From a checkpoint of a small image classifier: activation relu.
Rows from block 12, named by matrix and row number. Rows with one number belong to one channel. Each number is 500 + 25 x the weight over its row's rms, rounded and kept within 0 to 999. All counts start at 0. Numbers have three digits each. After the name is the row's rms in percent of the matrix's.
# conv1: bottleneck pointwise conv (model.blocks.13.conv1.weight, 160x400x1x1), inputs 0-199
# conv2: growth 3x3 conv (model.blocks.13.conv2.weight, 40x160x3x3, transposed), outputs 0-39, a 3x3 kernel for each
conv1.82 105:485499482514495505516513478500464498490482482522545516467456544466511452504495503505557497482543482510525483500457534482515508527527539498475495469473442505497567510488500523523492550468494503496529461480445505488516504481498506521468544476518513495519494453457497498519513485515501473507491498499491519511523490513496483500497502528480448528502469510504513483515515463527515510508493519471498502454515449484477530558476504492523477466527486539489475499473479487506526482529470534467544531472515448490487553492485508506483511524499470517481518504523453498473463475474449482513533455467493468486531518
conv2.82 105:511496472553508519462478516470537492468512472502494521502504490530552458526435508482477478501500508555518488485542537487514515529470484487499521475479528506529493489519532494509503501504447508549481508545546480520454494456506505529512496489539555519494471456470516496510461520492527512473496541525488484485504527519511495512466518479475468510510478510485531494483534477479493529506512491470493497494487467532546486459458503478472490503501467488518500508503509477456531517496431494518542505523509484496503522480495556538474532464537517474471466483510544504479504527509526510478498513491506541561519518531490443504513508505516513522502504464513545486473485490515489513494515495456503485483505511525525494527478570517477517527484529506509459511526529482518539459510487507492491522451511482528537515515492526472457441510502489491481477464498519532528501524469487485480499507465517489515505541499510492542530501496532434467510500516533542489445512445455523499509461485497529498467487484502489514463479508515454483512556472500515463518500513462481482500510470497499479490479470493494465
conv1.83 099:467534509502475497520452549463497493538511507477496471493490530517496519476531493477500512521496529465489476467494474493461471488470474512483492540477519504478497519512483528533485489509523475483486522519444490508490514501427480499474495458479472521493483482505517458510482494514490471483501455498474527472486515537535469459505443489448490496537486520510488478484534516547497437520535496515494507458525494496506477514510489532509452492519483484511536516507502460507491519498495479517507527476502493474524519519521487487479508474457486472515503488506524524530453467486480508482504490508455485474521474
conv2.83 098:512526496493500497511491522471511552530452503495527494468513447521491530468483534469490506492460499562505513507474434491546482525489517497528501498452508519493498500464465501508526484535494497486519488485499520524480507539509540485475460454482457490471549503539527522501505484514503478532515433465477503485478503486536536525485489562475503494505512483472509516478528461510535490470527499511503467518468521478506530500484491548464479530532519509485500477538490480498472496459489512495475485470492472543538513498539451510515502522456509506490478517488504466474500481526474513531483505477468546468501487461474499503512511493540490499497519507507555466520476448520494493480454522484507514529535492503458522491484507504525535551492486502509505543496476499492477451521540514491449491464465498520515521478448510498484472489497491484503461500481503577502504525485468507526471466491495501498486519541472467514533506513563487505440507481477488455475565493500508540487492518490485515475479485525515533461532514507541501501481494495474540498467481523509521479457529506469484504498500523499507
conv1.84 094:507511535468486472469515471534453484486487514558504458491515504476466520483500504474451467522477514509532500506553477494495473500492513501502497529445471518490472489531494472548516506486516502464495471512498480464527463569560486519476526493499500511511508492548499469491484525471493507533565522509483484499512483510473487545482529527468497482498470517490484488470499479491470511485519520470566496546547522516469475491480508508511436522469493497486503500491524508532487510454540525513537510513503503505503506474455491505521509452471497488493515442516481506470501544502497500519492477544497543486493514
conv2.84 095:470486495517501566477525523489456487556534497489519518486506490457456471495500533456478509566487492501507514461449495503480560510528487470512480536485491509490501518515503506526501503483492568516519518504487503461482497470498526528476519473482458446524510468497505527466514485494492531505523440506503544473503553532500503521492473483508507486474523478523507508515457484511511508506521502472495510464454501505526534535477478465478504484485493508498508531465499500446467501529472522479510499492535519448501488490546496478479467518549477513486517519455527448489538495517564519492463475532482463478507466524458482507498517491479518541505485565466505511493483488485541517496484501513515508491507467500547533505532500452549540485472475537513492500533461496467502500478553521437560512522519516517525487539470489545506523493498516509544474473492502465512499506491546467531518467491532498471501504521457499520522527522490487511496501490498507504511526491495493520535510492509465488512511484483552522473442505497478492476519524489496500470489481459505481536509484481500534491497496511512474
conv1.85 089:535462502476476509523526482525494527518532499517510484511464463472507503476545470524509509499536489489474535534516456482496528541505519485485499503489522528527481508544502465510517512529527456480495466521476503509549530477503496467504517523535466492516487522526472506487522494528501518484513505510491494530493445485489511554496514535510476504499488502492468509488469549502507535491537492495499497489507507494514516485517498449508492528517531503493508479498455534517498534456496485474518513477484491489493468503446505529448514500489498491501464470497525508457500468494490492482520469490454502489551528
conv2.85 091:519496494500474532453526520465473502497522479504495492458526524481494474509515474492489493526519493529527458515498522526505544486486497487477489487496504517544464470538511483494457506542529500505431492508479500470494542506478520468483449488487546517497530476473484467482517469526463514493487463554535527473515524495484456510531507495476501437444528507476538510498458526561551488469488512476502521514525500477510504490475537454508520482468467504504543517513493497510504528507461503487525514494496489486478465489486509502499476519475514500534467480494506520502502462497512499482507449515476501482514494530513508509536496501421467516467462460475502470509493518533564490486492489549483501479510494474500517470453501521497494522511541499524484527453469481512484486501513548475486516498495467476553526522532542480465524490517475529492456498505511512502468510498487495499469559467513474465469494454485513497495489506494450507518494495530538503501513457493533518498458513504500490462517489476554517486552556485519503499473516533536464512463523495512543545506450496517501525483477479489524
conv1.86 100:469489533532497503516513506520502492505525468477495483507501491539516472546459481508492467532488490512534505518558480542521501522525503514499491509551552517502486483514519523453505512469562539495536475482465508462501500472519525484462502454510502518483544501476436499522526498507447498493475505475554464498503517539545507519516527493481478485514484470487527501531464532462514482481513482504490514503520478534499465549497457518506502496472523518511460494481521522503551554454481501472485491487527558472469518477519502526451462515455480486460489480490471508514511503536468476533505461507498509495514493
conv2.86 103:481499517464560531458511490531481504445497521488501541475500534521494513527536461492529471521509509449468513533466505487509507512491539512479510515488514465501545512511510523527527504503465529510521488527498491491497475461524481478422522503496556462473481529499467484498496527486522521453536459486471493500516462514450515509512502516543515490492503510494491471534523485503542523489507497534513509506511525492488515485506562446522489500486530502479474447520475519487517537491465514476516506480475488496479517525489508469479499512567496489531543496475471465526517501509502494522483464507484515501537492482474502505503543501458506503525475473549518516503478504488491510516486478503463483457475498550522549509515465501499520514500484496474479482485505492519504503502563498492494495485512522518514526510536480500495483498536546503490462513490490499442481447518502504487559506492515552525537498507513575487532486457496485463528508488491508508536488521469535495455495469500554556457525505535510506511494503495468507520518455502534534487507509483436480538506486460542490531502520492456521
conv1.87 097:505488506497508502528463506491534487491517523521472519510505520513525457513520502565541503468512478482501485486484469521474545516521505472486538515488528503480481525472497513521553510515533476539484519492547478445483498497551479491519463455537496498475513501505544492515570481498531489497488507540492466514495501503481513538502515538496491520490505527494496517528509480504511547490531509499496515482501496523462465502533491492511538515504503538494540507461534485501495488495512521492494520525493493490492528476503497530508494508515468471528498526507490497528477509450518485560500500499537502509517493
conv2.87 090:505483541531521512496477528495496496481486453521516569492459490470514511516474540512501538544532516489576488495491510494506529530494486494454543469508537502512491522502501465504480523505510511489493499492506462458536472485523468484484516502476481531499531523486512447467472476485502503473493505515479480503497458494498464513521521471520484514520493498488529517498529465542505468511500494471554505539491494505553462464487527485492528517522494492513506498502500512472509559517452524502500465497488506515454527503501462494499541477519496480480512495501482506508483520483522499488509462508501503524440499518523515490461499486474494519480524492494459527484527499447521496511511536482499549513502464496472493513515537485457502506502470536491532479464529467481537526573490500487430503461545503479523501501509532476452563530434537510479489510534550507523529467482526490457522475474575517520516503499486530490517518493530499480512498506518465475439535524514503498523515460472534501497489498532524502509549509506488479503501451522502494508497462501503484502493514535456485488487513532547521
conv1.88 099:504488489454512502487471482493471526480512518505483482490491493465495521507533457502534505484497531549543531498494537492472479519499477515539530485486507509471489547502499487475467519501517524529523491535478536485525505548539563519476507511506524486502483448536511536510495534486518539519471474516500517481505482497515511516461502488491470502485499518488511501505480472467509526475516539525490500512488477520491528494509463472510452504508487501515504490491522514490493498501536527466474498536497492499525484522534458499556497466476459514479520524493482533533453528524464460476500501488463513497509485
conv2.88 099:517495485479535507484502489473524521523530514490514488469487479501569486521460466483519487498522491526528493505478489526477499496492477488461561498499521511510493532515516530447505522492476526516507494476500477444506531507445528501539429513488541537492470459537476465497492565551500502460468481530500485499528509505433542514486511494469468501492480519539509471534484468511506489500507495496472528520494481523514513506491508490518556488485521501488473502489499482463478495500485462475508484514523484497540477487481485487497525520524476518485483527530500522566533503514505483496489476526471517517493513488481534524483483494527506542536493474525476524492551527497487510435533542470535495524457428552482526506473493503502499484552489512494477506511484504488511487494491500469511504525482498520513512540441458487488477542511473519510516497514499544464516558504487469564522505511471477507478494492497556517543485481506488511502461481453533473512453455506486496515538521465513527492534541467471490504495504541497531499513492456524489490542497519483496490517479481473488495528469471489489
conv1.89 099:489477478448497465479492447525450506481503520530475477488485485530498471478527482527499501489486473466537524499468478512501480521490525492487524500507514521531497526566509558483494504491440532528495522504527490505536508482465493534514495475492503477509521485503499471525502532512470506470548505512520469505472454454536504511509540477481510489496498493504523502519535533519483526495477479478537511486496500485492512500499516505501498489518482487506492497500521475526457509479520486533461533525476552515507532480460468530470505484475508476453518497488470509523420498504491496482496495531457492493502516
conv2.89 097:474509531531496555495524490499478529583503504508513512466474527523499535481508517554460482516511467468508521467503494485443519508491482466475486512472506536530510502515516520520495462502451522435509545487498488503517510486523494493493506474476494511508527467530484488495524532530467492501542513562514457465517489504486501499494485516496529495544490494480440485491496495526542511478489472509507492481483491526497476493526500487491508528485462491494486501495493511477505511483516471517491461494495534478492478562518494477459490535521503499507519510488522504482507478497474511484498436494498459545524512523566452484457454422489499548520535456483494486493501444532533490460507500445475490489510509518528547488490488536506494531481513507476417508496514514514495522498532485485507491486518484499523526495547544484479535501498501542503473507519494533466515507503499484504543493449529507505490479480512503491499452471471496501503518431470520503484521540513501514456509514532464501512535478488493502489496487470503517517547479558495499501511538500501469522497506526451548468516478494479517
conv1.90 103:552543483499500475529490483463499461509524478531514474501504496503464543538508529485507517486498496502514502486502520501537465501548506448463536493529473508552507529512530494512488547514494519481525471517510455510544507525506482501489490497475482505489456518504519502488554505524527458490507518491492500505487478519497485513454551488467455552504457516507475500485506523541522518487476441486502507492551485490508533472466493519520516535497479501486484505508462500535506450461517510438517472519519503537549463502490521503492488517515479536527479525492549528489502497536465505493536524523514499494505510
conv2.90 099:517512456501461519514499497506491498508543473502476526505487499462532521530517524511552497509451506520441487482510486484504511484501496545532451510487481489488490514504487501477504511491477471488486487532482512503508539525477549500471550487451490512504488454490497497491537475509502515528534484520527516538474476479467492513564576459498504488452470510476499479534473536530507501508508481491539539499507466482454516453497537513480454483440493485493479536511485500468536548480479518497472466485490494499520537521516521521496500482472487553507454490503465482534524457516540450507508496489490498476541465483459523504472525455491533500491503484501496477510520511541460515472505483549493501489501500475547507504489511454486505512484518468482477494487461478521507551497463533519492512513487478492453544522500478510512511504514540549479481523496500494536517505537477509494456460511517446487477457490539533486531474450501499516495509483514494486518510478503523518516483496475507501509526478467565471495498486506443539538502444510519501494532497512483491505529487457519458517486470513525494
conv1.91 088:493519514483520506492513533472498457503495502538518511494528492519485490493465539526525500507495492485477527478491513498521471551520475506479466511504497491499492498525497507503491482516517507556503490497517492530510499517490497497533518468509483501491500496494502532471489499503459482490478484516488533545501483495527510451523491472501510453519557487529512470539532503499510502503511470483511463507514499476514494567454513524531519467526497486562529549524485506536496514539507472491458506476555496500521544515454515507490481471473487511533514498507476474483533495489492486479497500531507483458544548
conv2.91 099:511472487512485512489514469478471482527507472478509495477502484485496497479497502536549475465474530501480477516527497531507494503457476476529510482477549472497496506502501473523492519468519500507520467520499514521492477461435507491550486539473542503510474496483560476493490461517501515501538492517530511491506485502484460510508548529481488472487534482497528502453512528529504496512520477509478533514506502467528511518466509477516498498529525522515514525504446516532520503485533501457487489498472506531522496504511458470551485509545545525515503506499545537517484532542499487511518478523461483554529510522466479534486493495488487501529498480553521520534518513533497504516510507489541504522552502487496487523529505488490511525531504567517494545528517464518474488548472508504496508533462484514534504485486500465489500518462500495570518482483537540553495506461526472482490465496546513516528490524516517497492505547493502483526540472477530477469487488534515533519527573490525484510524493523540500439525495514524507490573497528474506544536475443547516496470493489478468529507492529485486
conv1.92 096:513508488476469504484499563454436519408502497461492492523489506478532522523490513486500520506540474533513519528491500456510483477510532522506488486476477472492513467489476477496530501458564491485470490501466490498490525517512527531515538516497523494510485527514561464481490494503521487480527536525524505501471493550499510503539514489505498479499483499515490493469530521504529492502492527504471491501508491499499492482520512509464507513501514464508500497471487489497480521535444497504478475484460504503497498493488506507525445500474474467519482479512468509492507471486485484469497480528494509523494495
conv2.92 097:464487518519524471510515467522517523477482496507497510512555515520458520492499487490511486523471524532479540535501520535522577481439499524504500535498469448506499492514484465535479432521500481452511479509472489497520504501488484536512454502522543514502524538516471483527539511562519494497459473487471509474523493544481506484469476473491493518458551504482479498514506447501497511514528487489496483480497515549507507466519534458514490509536494532501483493493473474479494504477536511470520549514505519533510537475487510485477482515491485506509457502495454511492484481511484514463469485498498476507459475488480524526541518519500492460509512475562554492467537503482513485503498510496480551489476495484522468460507507476500525491490500507499524499499469455500504521457495512512518493510523549539556469506503462482501498491457497511540526503488503486453519499501508484530511538490472472482544568464445522495518466516512488481491444474445528494476485472479512487467533486475522494502515496493459486524470494515527456511498508530509505480528505514483495463464493528489492472505428474481520
conv1.93 098:531506518519455508449487509513510538466491506475518492525504507476538472518546501502536492501461515496480502498506484465488472472474504503545482524518482498512493442520502503507519494528533486483528553438555536486508488467498474472482490512482520511501488487479467492487531521459472495522481525508469523489525522537486466522480506489497472461517497452529471489482520535507495496516492512517447532489529471487530482463512476504491487526537498492441494486450464519472476494483483490492485508527518526454485477531477516495523472469495475501502512508516506478474510473531491483486513538442473475494506510
conv2.93 098:515512472515505510515486529482496510462484519470528450516495491487496469472517533472475487532545455529511528483492513459479470496506502507547493468529475515504531499472481500509569495490494506458509500527491493513515529524451483505521496488490486438504533459481471525532520469511458490500492507484497521480481460524508512514516494493512494502503483473483511490446498502550499509438490522519490486521492483490448479497501433488530510513545500488482522452462526508505491555484518473507469484501503486494512536506503519507494520507484511447503461470511502477472525499502460506508526446508509497497541497471557517496522482488472517494508524489518491517484524530501480539477510484493519532482456479422468479509477520514490501532477491499484506479481481494502504528480509527441488532534497490463509448510466538550521547484546494496457471473481504548529513481516474512467541490477500492528451488485479530512502552502512475427505471502513491503476508490466475477488491488513504470506495514543436492554468560490535540498502514478525482502513529499527483492482475495468462501530493462497520
conv1.94 095:513571488499510468472486488515535526493493537490462512480492491505494482504451506504537491535518473513469489511494469493479471483497465479514479481517512486521465483508479511521516498511520468521520462496497522478514520472527551451500519489502528507499467468480463522516512538504511499492483509503509459484526519485462487501477542461515486458496512474486519487507471520500490498556493525465481454486492450502490531502478483476503475501501503517485506511472501495481529473495489472506493503491527532523512493516491488512497509499486465471493533498542480518492503532529518519512528477520527464491468508
conv2.94 097:497479517545477484499540502457471511530496536469460512485498530519499503451492542493528504544504495546526514502520531543514477433501526515513448488504459478518536496457513463492519511522472493461460486472531525508476473454518529523467477461495489513496489534499508523488511461474500468479523561497463501500495511471480450519520503494437514495470484510485495508509484496498519507485490466467530510458498512462542498527495497528506547518487511481496522532513500467492490502533455498483514489474494496516548515492486461480541454501534532445472512523481518498495478513502503521521532505508484482501499480513478568537512522501483506516483524503479502520494452518482496517496521523496517517519512497536517452531511472509444490523502496461574491531504508495475496503498503502487505488463444534542526436506504479522468466504528530510521506498469511537541527477504459505490532501478475536497479514493470472480475480485491537457504477496490525493467495501529491490540511508475535516505477487501471525535473449504482485501481472506484502466541490460492483489476488520505468517545503514568538
conv1.95 097:458517521513493501476528540533517489531513479482496516489455505515518507514497448529493476520508499499483457522510534537462491494456543510460497506481507478493513476515461477511521470520460507484494498453468460546548539471490506505521513462532458532567521524524472483477533510461496519479468483482479530532504472504497453493505474466517483483502501495495503533510469505473511462473505523443482496512486541506486460496495524482482489476511476478491508538515519515489511453484499470509532495468486487525501482476512522483542472436515469465509503496478521516466479516465495498451498487513470458487487484
conv2.95 102:493483531478507502474478512487491479472520529521560541515478518425488488533500518542514492505509475447469492538487498482495469515504479521504463479491527491524515537475461488508507482470497524541434486539539512501540495467515497473449466470524505469502470456520515479514503483445491526520446492471471497531516494443497532532504478505480534510543517530497526560476520493467459457529530491516513532478464474512484494468554482494462530513543518501506538473490503532512504493500482518485511557522499531500486511472511498535529517509449505464531473546479539509463531463461505529518469493451486509513488491484474493468508487515469533465510515513499544512492515485545449479540462514536497502488461488490518481520499504511526480472499509512500513485456436477509498548503503490475532483522510492454509494538493520508483481514535508476532501503463502493509523458493477471512461495497489500521511514535461504506497503496505477495483519519515516464497513482497471493482515495502535566464519487520503497461520505525517493513508513476515502515518500474491459524501481513498520499430494481479476
conv1.96 100:467491478533502510526492458526504512506489527477493527504468478501501539487479501503529502483510477488484494481478488499516477502466486511489465507503504516489486473517482505479479485517476521515500462523501487480526474455503497511495488517498493499487553504499471508488480464520510558533476531528450459485519500473478491499512487503484479490469467541538542507483528490484503489466494503544535508482479509487529539521470492471526501525505502528487480492475519476534490532536526473437499501523458467492537478539480518534506503521502489482477481515472492481505488503497513470468509507500487513481526501
conv2.96 104:486457514489510472496492533494502510511507500508494476476523495539476504485505495528500529476469481509495520477574455586525494481524506512539513489466469499520471512501455463522494521477482501493487516486516533521479525491468483472524494503464500511506507471481537496463506466545498506464505522509574526467515494516508496481516505498492514542477471511531507484471492521467500533556478482552512509497457493519540493529479500513506502497509476552484475538498474504539484499469472448502563510483517532504509465489520474524477479498520509506511536489474573473464532518488479504546535482500491524496488530479485518504527492472463547479535506517502496570517495532551472474528444483484491471504500565537529523509494490489499521489522486496482501510501506476500501488502497497530485511451490509520519473487507502505480462487450507522510507529491510518483529527474483460499524556453527442522501512470530487492458524506503479492489517473504502458487536505466467515517507512543497448480508558508468496496500480514462471483527526471449537486471530526506497483485465496521475489517494519514500
conv1.97 109:465545503511495536491487484511502517499541515499485492505510538489493485493536463491545528494552492545527498503468524523512477486468505504497473493521541491480520517488466513503494532502452509494512521516487476500476494552524516498498520495511466524504530476482458524425490494474500499472473526473503509488493512470464505524484501520512523473542473508492475517495519533474503513531520475475492469488509514476459486518488482461534496488511505522542542534459496520516517505483519542517506493489535525515502503509492497496461485530463506487495480454513489506491502468511503500548467518488499530455503510
conv2.97 113:514491485511519518501447521501491502498482477468536512520466560491547488512480485466506537501495509518502521492494503479466504542479468528495484486472483473503483485495489471458505512515515462469471521485483531477509550481469571468543456482481537493443515496490511484507452527536493461513523548471461489483481512501467480514492506482479499513518480517505479504506517507487531487481434513516515482533453466494481511451492541518524455488475467501493563472482536432521544534500510503489500500511479476500513494549509529497503463547495543505451484497456478473509498492496506490518512547526520538516568465482485516504537443465472517521515461502500476528485500505523512491504535490507529528510519510475491495479556502494542516505451486526522526514498516484474515459518477540485532502489500478510511504488473493486478487506522468482526505507487541508477511477491489468502517473489500503541461532573476518498494514496478464498484529450516489489507493489482456480500465480438502500480470502514542491523460505520457512492486458488474503500522492479473492498512464478486485494460488517526464
conv1.98 089:489539506530520481544474455467449506523498498475538517499514507511521507539520496466508484524491508478544519499519505490462463519452507454523481505530481520517490474475518500512529506476534529465519495551510465527452519482504519515473505498508494525488490518519542496466462472523537497542509462500525510490444515481526489483530478495530515529501490501530465524506507460548473466474463493534499523528490514536469544513488477524498487483493486504491503479521487478472472460488501517495527489516461475491474505523490481475484506519457513482473493478472503474478484477534464483477482519504502525525501545
conv2.98 099:480491495531512475488504490490508490475510498509530480486524480445482474521531498482517489486507491489532523511501459467507489510499522524499475501492504505504534491475475517518526440508543474470532463475511492502520505508480509536522514497489501470503451496497515534541498448537525503465498485469485523481502507481450495520562547540444458525497455426502484513541504508478526488487459528500532530534515472495474472546489455455536496500476502475513471505486503475485496483526493487508435478514510479469499544494505508482487484515460490554521498475482461490511512487522493501515512492510449487521493478482551517502547498517514482498522489502499486470499497522514516498468522535530498516454469474468454518503544511514512490495469491460506503501495497471525536505492442545520479538504453461492489504481489508492544476516464522511523523480485523534501452495498431456551486490509456505464465466503490492465473485500476499522463466484494505473529489490524517520504496487538495449456524486467490474526514512466526502474528550447484524449521475495486506501548529500515471518487489477496495
conv1.99 102:448475512516484525477479487520503464518540506505518500498494518513483482506530491511493454479444493486457496482503491493506516485510530497463519467523490485475508494489467532518524443520520532504496468491479472541497522544490515501481517513499529496508516531501517527507525513489480487492507492468522492491519526539482488498499536507497547484486474520514497433481508483486522492488440514453500534499523491503483502499513487520499540493500465503480542500503505531516466501459508509522485496511433479497463477514477513492501518515483500545463470523506508550498511482498518470520484525485500503514477473
conv2.99 108:488470514467499481496467480517489496502513512456478510489487507441525470516465509472535494522502506507499483444467538497538469530505514524509455526524507483523479512481466545514484500502516488536475532537473499514518505481491524512507514544517550485476488516526524468501449510482486482579520493493506477491524467503546517483442492521509481481488488501495518495491521544496493486496483506452559522512485494489481554505541541575488469463521495492470483509499461503471497547507455537524511523490474478438510477491468532519508560488536485510475528481499527488494514510496471514530479499518567528464450465523503508492502511495492517498520475508472492497508476463515523491520468486493499565474508466504476519544534493458550490497494481514506492559516505505537478512502499508460482514521503517541513494547477498523478505505516490537470475502541486484514536430541486504491496586490504517553481528498523517536506517472504543497518497490508484502501491515471457473480496476502518501484511496500476498509497514451508487493490483475509493473519530556495497468504493505520485495478529499506473
conv1.100 107:493465509519485529478490474510505495546479503542487496533463514507498498550499488479476484545520471538517607491474516469514528487495486497571508496500509502486504530528528492534510510509480496488523497486514512500457487512489493449494489483489494495543517489522536490461531531521503488532484530511516504539488565495495493534507513509475542478518506524482511496534442512533483462506514543501526471485504536500457481526490497464491483495451526484574484510551486486468490526470488534473523504503496512526542480499509504525485540550516509470553517492480559533508546516491500550523490521492487500539505536
conv2.100 104:483516444535446485559493487541504444546479502449519499501512549492494520495505534502455512490523514547470479492451491450481494517509511523465470547523462475493505541510470481477459557512520509481536496503483522482488479525506475488541512517477507498494500501467512459479524479546472533502510476477496465484517520494512501495457510500489536499530529478474500495525510531479468484489483519478488501497530503490571493517509503531491517511486481541469475510496463544477482433482506479542471583526492482486499510491505502524449531504519485477533511468520488525491497485479492503521520510514506499507543528491488456516498562485501458473513472505541499560502564513513511517498491448495511539472484494518488511493475526510484492470515518464525505466478534503501492500497477455486545476531431478475471505489478511507488497524542487483501526487500494514482526460516503517485505462504505473480480519467493467505513485533577467510489531516475512504518540473463521479478532509518517516492469520489473474474489490494503522524485510497505485492526498526495511479504460483482539524509493464501468
conv1.101 095:531528491511494534531467520527468527488484485490509502506512477562563478495532456507481456502508468477528487485506496475459455492510497489539498496499491492470479524513492508469504494508505473497482498549547493511519516537502510483479474500509520535485505497481565468506510473472486483537502496483507488514501488461508497478489503485527475450513500503537482501561506497503507525484480515496497530503505450479486525510468479506489546483533490467479472504489505485490529542513509503483479501531524528517516509473477477496425522497535480512506467448527488488529516501481469505459499529552461499470508501
conv2.101 092:504479487479545498474503491493461498481536473478484512498522509461502523469515476501562484492488497477445453498522524501466559532508519512482514492549521487513561522507508495522502518469481476528454490469516520489485492510489537489500508478491512486447492487500499501493516513511472484491511519539522521455518486541554521453500527513507502497524548482537515461495531539493473507503481482503528467515534493496500510462495544538493492521482491469488482467477517505504442488533497491487537504520448484527495515523545487507473501504490468460482498510431541508491509505554529474511501476505469500498460528526514478486531522492509484515464504512518489451517462498493505505478516471482549499489492484480513503503527479485520502469485487454456462474508477517481505556514493498507513465512477496490504501519477526476490572517459533454532486503474532495429488470508537478527490529523492491525508489484527512506517525487498518491523511472502525510440499487513521536511481539521515490577505436527527462477514549477477527497480479485496508548524479513523500482518464493539474478526500497500447
conv1.102 093:495498513490501526442465496515484496499489488526495492487500499533503525473505512495498515520482460471479477480509459529520519494523491529483525546506528465547482510505484490500489483450515468496504488483451494490508510492446487507520492488487520454503471490477511534498466501497489507513496521473458496525453484500494525532460480486508498531531482509474489505510468497481491500499488454501497484536503518462506513477486437502505510487494453468436440505476492531474512516503470442491443497512464479494454471521533503515487519457488508480470538487496480510503499491503486516515492516514516496517551468
conv2.102 099:496537479518483539502507467465543494484490475487525501482503486513525496491473505519487505526517486488440476486484480603514475489523547501470523499510465513497527509495495477484485504500546468544502521510552525503498474529472523476528471551512527488469497521477576529500527462477509476506464509503504528505537522471505530490498470470501512494539500523480547494494485481482488504552494511505493479493460537506517548517511494483504476491510494503494497499487535470512480513447511528473474550510487506491504481466482457509512535475482536484457509468512524526501528521501495495519498491493509474508485498514490531481467486545529484470496486514524479506539474477517583489550489475500501509493510483464495449519503512483446470489473491498467500526524509513494489464523501488478524492478570519492499508508464473511536472518496473518507553490493482520501486518473509502491473530489543481515540502484525497467459520537519524477465524485489569540508432472488512524556526505448506521501488482485533498499456505487473489538510493509528515474504488537501559539478495514516476476511476519521500
conv1.103 104:462536482499471504494516517531482484521486518528513536456484570485493468543518523542497501496522479520519476489490462511508513489449496515532526517470506522514512535544548496515496496518490511515487504513524475506497463507505504532506506536488503512496552491515433492501458483557499517516514506490498527529528505494488523506496470541494507470490471504534519514476485502502496509504505506480476533469504523503503493500457482534467500448514519554528480477430472527516492494500490486477490475469483498496490491518472521475500454491505516517502493501526463475484559437525524505499501466501483511481518536
conv2.103 106:505506496548541484491492508497536509492479484505504476481517452499515491509512484518486500451501508511499535505446487509498502458476499518544431498499485547519491487495508527533470505476510509496488465523499539482549489490513526541469490484470499510535518506470490526505485469510455505472503554459516479515480519453489529509457508544504548471534506493514536552450494504502532534501491489543514518513522486476530497544468471533517470505486524498483520519507493483534515516521507524494493525501501509533541525488536525470501488491498474493541481534493531563550477496489486521480542486481533512526512519523510526512481556506557517529480507554473486446498508441542490500481522548501489520486502484542485499502526518511493477522506520486498460489489475462510498480506547502540495449501499440502536474494535529512458514528473504519553486459482517529508483502464542493492455543495487508534536488487495481518548493486481498518517489534511531478491485486454494553562513466518482463498492521516521511498504446505476508480530493509494491491469491502507523503528506533503504487539459497527482
conv1.104 097:509486492515515509503490484513473466497533497462511499505472448486503531531504492507467495533538515501538490484478535493496489466479473519502544472476469482515498501547525548539503520510498522525476477528507520444488457509526506502499471513455488530527476517486548485512514518475510492486488466520489496523495423490524475462463524487486492462486478498465510481485496460499541529498522494548483505501497489504529469459547513502461493518511488527464484498510521494507485479490521498518473498509481535507525509505445486499517515523513531496500529470503466529461505536494481480508518509552475521500522507
conv2.104 091:527451516528499511486541475457474521477501518489558458493565433475500500496517461429528498500532492528492431505477483485510476495524472507491529490489517455500496483532499507505527492506522478481523491487484500493506522473507553503508490499548456482506498501483516497530515516500511566474458496521516513454476507519498458491513496456509494547496444467472506501486486494504515487483493499479477535491504486517503432499483492525451527499500518462511482533501500524503466523525506500514471468521471477523516484477444469477508511543477526515502470483522493493541478522490505524495499509503512557518502463502488487501525505490517444483509519462492504476455534493490478551487500471504530508473483491516475511487482497513528530502496504496492516481456500559523475522526509513486498452491515535507498524493487528526489517504521486501533519549539473528507481554539499521491511557489540527509473473495491483482494476580478518523498471495490524514523522453500544522484513500492448542505537503509464482525513521497539483495524522493513510473528530538480533465509509513526509570522496491500523
conv1.105 103:491455498457529476525491516515549498498465525476500493517532505478537517514513489425530479472487457506511506516499492540476511514465490506496478462495533477484505541504503488486482571508447517536469499504525523487503510497502496457510502538522543504538501501474463475507517499539490503472481486491447471496504497479482483448512518487466535476476542490453492501461534469493511491494486506484523500488512484492500477454470469514444474536524503497482483474508482535515506527481537523479509478512491475510508505511494507540485519480496529513529473520519501473516516452481527467458486499496516479467497468
conv2.105 096:510492520477503530492499491490507491485527509520458500492478438487508535498483518504530536451467520496542490530514452495471486496490486505482477470532472466496470519493492514504523470458499518501487505452523506521491529489478514499524473465466516494496517482526523501498503447461541460535508491507522514517504432460504538467506482484457494475498518478522513487514511510492499445547468497500513496448502494499489475498492470487452517521502506501512446499514457476538525494503458533476492459484528513523529461508493542506457502485504540525456488470529493535488475519478467525525497496518514510485468525456511449508489500514556463536503496496477520470506458500505484548533499466506490519483498479541527521494524460535490489493541495534510488476489490488508505481434505548442502486502501469471554525482508480533484486456540516473483492506541522495534531465509479522472539529508512482477493532454524495503508529509496528517512511494464536498483514478492522525507493487489501505475507524516546475488514495500512506504492506508472505476469502561522486501505539472546527486549466545450432
conv1.106 105:557498512456487477487485489518494499492458488504520519522494495503497536505473512490498473492500479521484539504512508476498492535487518487516478447512479483491505532502476451513482528461537472493462468476501506462485472511505483445563513456503539508502484496507521495494499506522528485512527460483517489465507497501504476493482477463510496497534479482468528524522489483521539539455490524513481489494508489490515449528507470473481548528458477490481491492520473516441466506506518509535474491530502480495511493496456517497518525473541537466494493503532524506523528533507485461520523486487476482511482523
conv2.106 105:525492508496482485503489494535532465488519489466491491515536498487474495471490518563475470474488562563526483456482468492514468490484524476524512480525492499488529496515462474508517479490486496559510537487504499469468433521493504505496463475463465495478508535523490504504494520482524463475567560459505487519495482492481521494536500500534505501515493489487522500481496529521479506512487502490496532541507495485481500492470531494544499445514468489494472512471508478517474496530496500536453489457467490496464528568558490526524510505495493504495534492520493467494504470472454522511475545521503420516470480519450531501483476497503479492468530495544456491486512458479489461480505533516525522481523477515509537508517532483496516498525473546518500510487502513488472533470450510487484514473454555539538492526488461507514539484482529474484459486513484525480539493518498554514504526450522492524512495492543508456482472480486508511533502491522524518497511465493508518496469554477478510468504472471497518471520520497510518484490501506491498461485492476491513485496513507491450473561463484501494